config.toml
model = "model that answers yes/no questions on an image's attributes"
dataset = "abstract colour fields from 500 small random pattern networks"
train_examples = 101725
image_size = 48
grayscale = true
crop_scale_min = 1
horizontal_flip = false
translate = 0.12
questions_per_image = 8
encoder_arch = "convnext_v2"
encoder_isotropic = false
encoder_norm = "layernorm"
encoder_activation = "relu"
encoder_mlp_ratio = 3
encoder_layer_scale_init = 1.0
encoder_dropout = 0.05
encoder_inner_norm = false
encoder_patch_size = [2, 2]
encoder_depths = [2, 2, 5, 2]
encoder_widths = [48, 96, 192, 384]
encoder_kernel_size = 7
fusion = "cross_attention"
fusion_encoder_width = 256
fusion_encoder_layers = 8
fusion_encoder_norm = "layernorm_no_bias"
fusion_encoder_norm_position = "sandwich"
fusion_encoder_activation = "silu"
fusion_encoder_mlp_ratio = 2
fusion_encoder_head_dim = 32
fusion_encoder_fused_qkv = true
fusion_encoder_bias = "none"
fusion_encoder_qk_norm = true
fusion_encoder_parallel_block = false
fusion_encoder_inner_norm = false
fusion_encoder_positions = "learned"
fusion_encoder_cross_attention_every = 1
init = "trunc_normal_002"
residual_init = "zero_last"
optimizer = "muon"
muon_scale = "match_rms_adamw"
learning_rate = 0.0032
momentum = 0.9
nesterov = true
orthogonalizer = "newton_schulz_5"
adamw_lr_other_params = 0.0011
max_grad_norm = 0.5
max_steps = 5300
batch_size = 64
epochs = 3.3
lr_schedule = "wsd"
decay_fraction = 0.4
final_lr_fraction = 0
warmup_steps = 530
weight_decay = 0.3
adamw_weight_decay_other_params = 0.01
Rows from block 3 of the fusion encoder, named by matrix and row number. Rows with one number belong to one attention dimension. Each number is 128 + 32 x the weight over its row's rms, rounded and kept within 0 to 255. All counts start at 0. Numbers have three digits each. After the name is the row's rms in percent of the matrix's.
# q: cross-attention query (fusion_encoder.blocks.3.cross_attn.q.weight, 256x256), inputs 0-255
# k: cross-attention key (fusion_encoder.blocks.3.cross_attn.k.weight, 256x384), inputs 0-383
q.144 117:104119122134112060126132098182171138068152093123095107142146189151154129178129145123177168146107177079095100131144106096083144118128097120146099082162108124110210107065128126126132137082162118143106083142214117140156154165135134133107134116103038116093103122077104123114125139065165209112147161158107065158162159116167076090091179104148140141115117149127062171113182175146094144084115185127165110203133056121088133129098124129109110134107156097111105138107097153151133093091128110058153127136151189138142159116091116110104138124113055150126080122113135150158161166165157104083137133172087131110134171114139168109209149100091157080114130148174093128100146118118162106150226127158077144148156156136101104136155135153106120170130121143130088179155191143064125121094134140
k.144 108:139084097086141173116118134155107141161112092010077148148129183131121102098162040144090134117145137041123126176131160121135162114114168190161100146157122100101158118187086125071205078122105117151130142090182144122082155174090144101132118137148190171104108113129107128147147147136098166109119105166100126088184134208113129091123167074133144104140132109074110095112142129112121113151121142135098087198109098118157095168140149080151106142090087181148153101118176151170092082088130100145144155157097181078148146137131095127163135092142103134199097084132123145136148087042143104148112127198127139125125130045121155111091110077160174149188155174090125164134142122141155117152092124149164115145107053151088099112165158104213166128119089148162158115094070128086083119131164144147120128121121132074117125163132155112137147098082160083175115168163128151146098094079129194116155147176103118109065130091143169171147088080154119120144181082109180124125121099115093181166126081133178136187092088140171160098102136145090100139088113132130158138103193126126103104121137104086136171144184121150118128117101157139121109131153088153108109152102131075094080153160180160177
q.145 095:166181109112117138148095122165177112146130128150178135140105068149111111174085130112145140170088177094122079067108147092056178104123055166107094149149157110126162081069116146111178121139166157132126118136116121162125126188130145136151110129073140128124180099195108077155127085123063203153118075128190103137088174146150194136142094091167105093096073116120143151128125165122091140117127098166169094134111109131171115109084075141114162113101130169138122144141131124138132104179132154113109113151127089144162136180147163108141154118156140155119149081130099171131110098101120079121172112161160111112126148119096107150201152106132173085102200124133100079106047096141149146094150216200109104192099133143171103135142041151109117118106102157142118115096141114051118083149114072
k.145 099:109114094106144102131162146167142049208128097161157069176112186112133146130140142150142102118086147076206139168165098121150149126151070056166149104182171192128135155151122150110108125165119151138104081139102129101130139140127143144141123094138083162058123134084144129130165129148144203116135158084176157103093078108114108127139158120083121096085116104129163159132122135145112130124077102143172181121085157125209198110128094097118134118144127116143121166147099149143154101128124089123091133121121158139137167123099156175084115135136184144102084060197192126125143134111106111143124121149071118141132103158102189140135109093105052171112125127117095169132104118153105139109145137175133125120111100076078162083145125133138131132190165086096059168100132097156122098107078123165158137092077129128111154103102087164149116191121132116138176079170067150160130130083133105136118060142065137082112104082175157100140111068123081129140180105112101128105095149161150111143150143101123162117152085079135155216108089120126102101130168082148103123088129123098113209151204183063109085111126125138184093153155205132131208125102152131139164058101083139165135144128141204168
q.146 092:110144163134124102098103078041044209187113131081144219161069099176118113171128090090100113149151037121157104099138131166085110196111152095169146160092150169120140120139190115102134117101147117170087142185146123160137115157107090094129146135111122116146137119117157134136130143164076153140098153114112146045112152153186184066169102092110065101126159127140138111190136153148124145067083078123166166133109150136180122085133124052142133132131150115110164116139118139109137170134077160164143085117127154083128134172073161146185151150095197095162132125090155150154102081128078110141201111151102065103128091119110136134109167158146156143086127138129169149087106122157139115085140107158134143115095138139112118125140145053136169167109087138085091118150159093142115111134118166
k.146 091:127072179126084137097110129114156163148136210127062159046099108132168104145108121153126121107140137168183155154147175133130178093079156088116126108161149138130128152133112125151206119129124178104121100113118056111165143161207090131083136151069108095132122119180120097122104183189179126111105120138107144154138189111107092128108162158200135190131161145143149082146101124078069092169071171077123128136125144091095099167087147156151114133141102112111068133053104152127160128127139082148095117139118145075177144135166102154091123155124095062112170139181193120068142063128231138123166155146115106172189102084147132101203106125078071128121126132119097168154120106129128097101124160120104112154136056125100149143135170189117118115099104111139124145114121210128174135110173123126109135119107109105153119148101166080085125099162191160134085160039115151116126153124137130153155193096083122110161161142090134083091134115116144147146140126143114138126114153134140130158069123123176083122137170086111151104137100153089079154120126135214155083121076104112149128147101097129101136103094137130124220133120126160084177136105161144095054113111094092119188103149114161136
q.147 104:113106106157078212202106128090142131121123097067118121145107151052110130140106141128118067100128082184141136229136088146221037174120119138131144077159142080076085173146132103172135097139070096168125149111133152105114139119141115098117169110129120105160144137115166134126187174089141150158145138124128143122104148096107101128142131152114157135134109102170145113118110086033146156143100141104134112164095153091113064104164119137091086171157102134167174127065131131152099137101130099146118130091165140147107091105161167131160097116122199139122106121135076172096100142126129154144099109076121175125108093186155216185096137136120149130167119085152131090129187179137124116171059070117159123106139136156109145090078123111123121210122115155114133126134082110172098175174136150
k.147 096:158095085175111150129120118136127090105118146180146170177084196168186143153113057131123172094196115117095142106121174087083106095089155094074109176106099112122114103128092103161107173122087142172114132160143149153134144030143146126106141132149192141180148185108136142125167117155152120126152207151119101087093129120159174099131099143116119105085128098160094133148111114111189056156086099160066100189108130143082078120132092153117136101139122143125134165091168086115126139155149142145146163061148115049091151156117140137183112183156133157150133164083098114089087153159120127160148128087166110141093148172107084202101152154118133175125155085111117079166159137077169087123089098098171083134172120126160146136127092068129110159083113125168145193121152142164165131129090092130149090070125111126117106179039116103108192123065081106099089140142152125160135146119160132152133110178154156158159124114094128161095110177144113124142130169176150155105090170154134109096186128126038136099157137094143166112139148132120157121146117103174103109100101105176119127127087122081127103125249102099135125091156113131135124137113111097085130121158197160175059123069161118099
q.148 107:210107155143127151129113160132214131066159188132125177118138084100090171108178115137110092143086123140105138111135082122103181075120136117150065115138140103110167173140120209118102127159135095107135094124072130112078133125073201162092151076162145155075103167209134134128190092120190120137158105140130080113146119163117114117121179119078175115150118150048101133119117154136152159138126123128133097130064137141088151211128141133115116117090104101119105143166157131097178179162148074104086128079133153100126140137085153107151080117133129154095133180130113137130058184144134169142150074120114150169146139203098165124102123132073135158142078121156191102132135066107131120145105115124139130111143131113032086157177104073140131109133126165137130159126081141112057123122166151
k.148 115:109127135142148107140149101122086125061061130086155078114144074147109126109111141147084095112163167084191092175147133086151114138111147212203110170123107129118108177150129133137136148100131112124167153135096082150075127155118136130118162086107124110127090144094219160116043127128094115194129113165114113180092085129101165137082140104140142199083102099123128109126198164155118028089138098121131071074088121109134116112141102080126127135113105158147194119132125160108105161096073183065163086152045088103085115146132128133125145133102198107150149118127098113130118147110087105137144081117131101099122110241163107136098154128192157112139103150141149145066170104109170078145124153124127135138107196098086139084137130119174095100128114106113114147142111148117155110149141143125122092151129079125184095131140117083111168133178118146164168120089128135122082160139110206140095157126105204118154078066124116199157104082114119138134088105145163175107094143134128145081146127133163173190110142097136080126119157121128132159160137111100179148159070113107184187083121121128099167125176104086084149180125155171129172137159128144179085117119190142123131164194138146182
q.149 101:162201094139129110187073103137111158206145150176131118087063200154131143122053170130173162098126073129147143137100174081164143183117133120118149152179190143103110160145115120157146158159141131066115106122113115143147132117194129079175130125146110068135145154111137132100117093130143117157141072177115148120100103071122093152093138108146161115133148160102193113040123128099120125190130161090142173153118128114172124129140105158099136093146129157179094169128131107154110098180173151116064152096132191149106135081171146135052108109063149161104108070088138072146128150165175129147070205123122105129105159110131140138126131099082091104113104069079119086134139144112176050074136124127102143138122142105206138093119086169154085133119131095096116084118143109109143129109154103
k.149 100:069119107119173107160149167147157097166140107102175096206116061154121152083146139163104188151118109122066139105106113161149141184203117168144141077052169110098118125070169112088076143075088160139103115128124103176098138105140096124124082144143152133153117132111191131080185156151087097052142161163148145174140068066151126109123140089155132091083094123129136164054098122112144092140135152141159143140070180150125199123133156143137118136138124069071115105136114130113102101150128104158098148124188177137140096107139108115169144127110150172092138151167108163139163099134080168129164048086178121099147126130155113085089158116105207145148130088154145039141147106144109093185159117104140046147188062094106082124078111151138176133112107175104155153130143104197084084100132125141160135144142129208108138144122139154102142120162099146135160055092125152093117141140170112114184127114125151116152113088102122141122114177126176179143159136169093117131164097183101100103115139086100128132115135112125126093174057131146122149099142132103138131146183106128113125138152148175128211093169119195140162091088182078133110132137151110107162095148136187074086082156130106107
q.150 088:173148122121117113116124184166095132115141116086171129126174108139128170138156129177161121149134154087068142132106133128100112104091158128130172142123172156207109119132102119155068083141142099123105181123131194101132110094148146123148103137146139131182131087218106113165148188171153073192099073097117163146097132188118099141135109130121067145169135154134078141140118134168149075092174084113092148109106082103158189095080143058128121080106144114071109080141150089143146176122133120162160133152097102155181143110135118063068176091171099109064130093069163092133076116118191143104174101126157141086150139076103129118117086120096119141112109180084135109169180156198125199151096159108155107124153096125135063166150111095105124125120112127115146059099095149151188148153118151
k.150 102:071175143123126149147154139116116174150163141143104079165117087090156182154164118091136101133099120181194091106067137099131118149096131081115132138068098196147126151141130186110117105141143118122100115165115175174130163170125157087170095123124179084094154105147113093115154127127104149143065083103163099098123214118146131172153078135125111106188154167177119164120209107095131125107117140140144144144075058073140153134147136119140168166131127134125055173120097103130147179134142145161126120140181120144122168112159117179113127072100115150070105058115129127099094229080169111094028136117119147136143121098105136123139109033112078072132084136089126145132106060158154113153155171172095149148125187090102118118131071097113106146124136159138069094117175120187118113173169133127119095085113139093113149077171076194138100133159125115151104149163128093105182116132101119110135142096114162087134078175087101168109173152147120172140162130111079170136169140121157098088147179158160150096106175163105099105110158131122202113166131096138108157106069106111112139148080135101077132153103131140123148077160116118163116178167138113127172112087047132158147128046148148129
q.151 090:084130107169122079111172135061068127182141073105139134203165112142155124133083156166164137146067093105139085138128114099117204138133113106124134139139090163112106140109172121162131141066134130113113100113164181114145134119142118132116195137071148090179085170122177111102089174121111134071172148135078141069096142190115128078125137077098095170136149138164093126095166151089156121180197143132134135093189096116160142088165141108158115079140126124133064119143117133087148168149097134143175152183082074147112115147145089129103114104107145101174069084082139154168186146080211118166115139128087214112137154126206126109096084104141135143154139154133108146109086136069148100126065121072106118153098141166147172139166109157100119147101174100113124103082177104135127144150147143
k.151 094:110131094144097141160099131187089100151116153154140122086082104106145115111122154118143108125063136061110111113069129116165123106145124147119125101103117088163072081128112129105134121167159150161186137109128077120082065108160156052185069121101136120084055087164153124131154133171077174115124147160119159125128147199137145107171098086114129163133195124154137111177071095097174174129141126146087092114073102131148124165107137134153048129165148125130109149168104089193164114121102190129086179134102165160165121128118127121148138196150140204125078105114144105158105088111127152114060090168114112128150158131122165107133167144142128136083170171105074167181072094126147179137066174117080137176147099167109100200141114181087138117124115169104107157119154127145090109104128111142156102062133141163120111117146079118152091148129190045076100175119089087111102072144115099133157169104182149120142134226159172111110101134148128115145128182098115146160092087147095095164126184141080093153108160148100160156161114117134121149121118170083117117072200108131111122164164122151145176146165185126161122050163077092135103139116075159153167142152143128148101197130105133112
q.152 084:110138168147165141146077139097092117076093132143137148109152135129167122153129077135042119145165210172127129159155117078191076125191100114143154108110128106101123137195112096089110076160113191118131159101161149137167112087156103134101063164121117107115151135095153115073142141158157150132165120135115094135137130096105135161145095141160131099168123123112200071158130117203124120128121133118114110107149141119156158108170175154162148168120068120137157149071119108130119097021135127160072134120153130093150148121081083150161164110167127116118138165108140111108154126183122124118094151150182157196086116109120033145126165106176117146155082149101148191177187140080118158096152098106125128123073137080204117099131171149100095079131145126096171088124071120107193095096076105
k.152 087:165128102146107129145150111119155145120131122153113204118131087147084135159115177184154160131090095184111171109171112125106125126142110156162125120136163175086154042120183193150130055092167135098178180130123137112138129099136117110097147122169125115159109134168136153137180091076078143130172030117097172165125145153102136074080140114172129064153086175152135138059167140125144176105166185106100129149166144139088101183157153066156148083130165130076123126165157164144172125123155082145169158086138104172125142169169106142127096160144088160151187143108102157148093134124165174141135119078130171112152109104144093091148074159116131114132165118178127083129151106085139062185115075131097156065108081152124072102170119179097105133123116157105123117074057085126113122088165127081104136205133099131175158125163123183116113175074168151111104119141194145128167158117137117057134125118123098119137116168078067118135043161118155116123079059107097087131117126152105097110156104090099154117190073121109083153103126168191116126159138107154174160124105129124132153147148103166169141150165041072163084104108103111105125137108132130122142124152136079088120071123131117142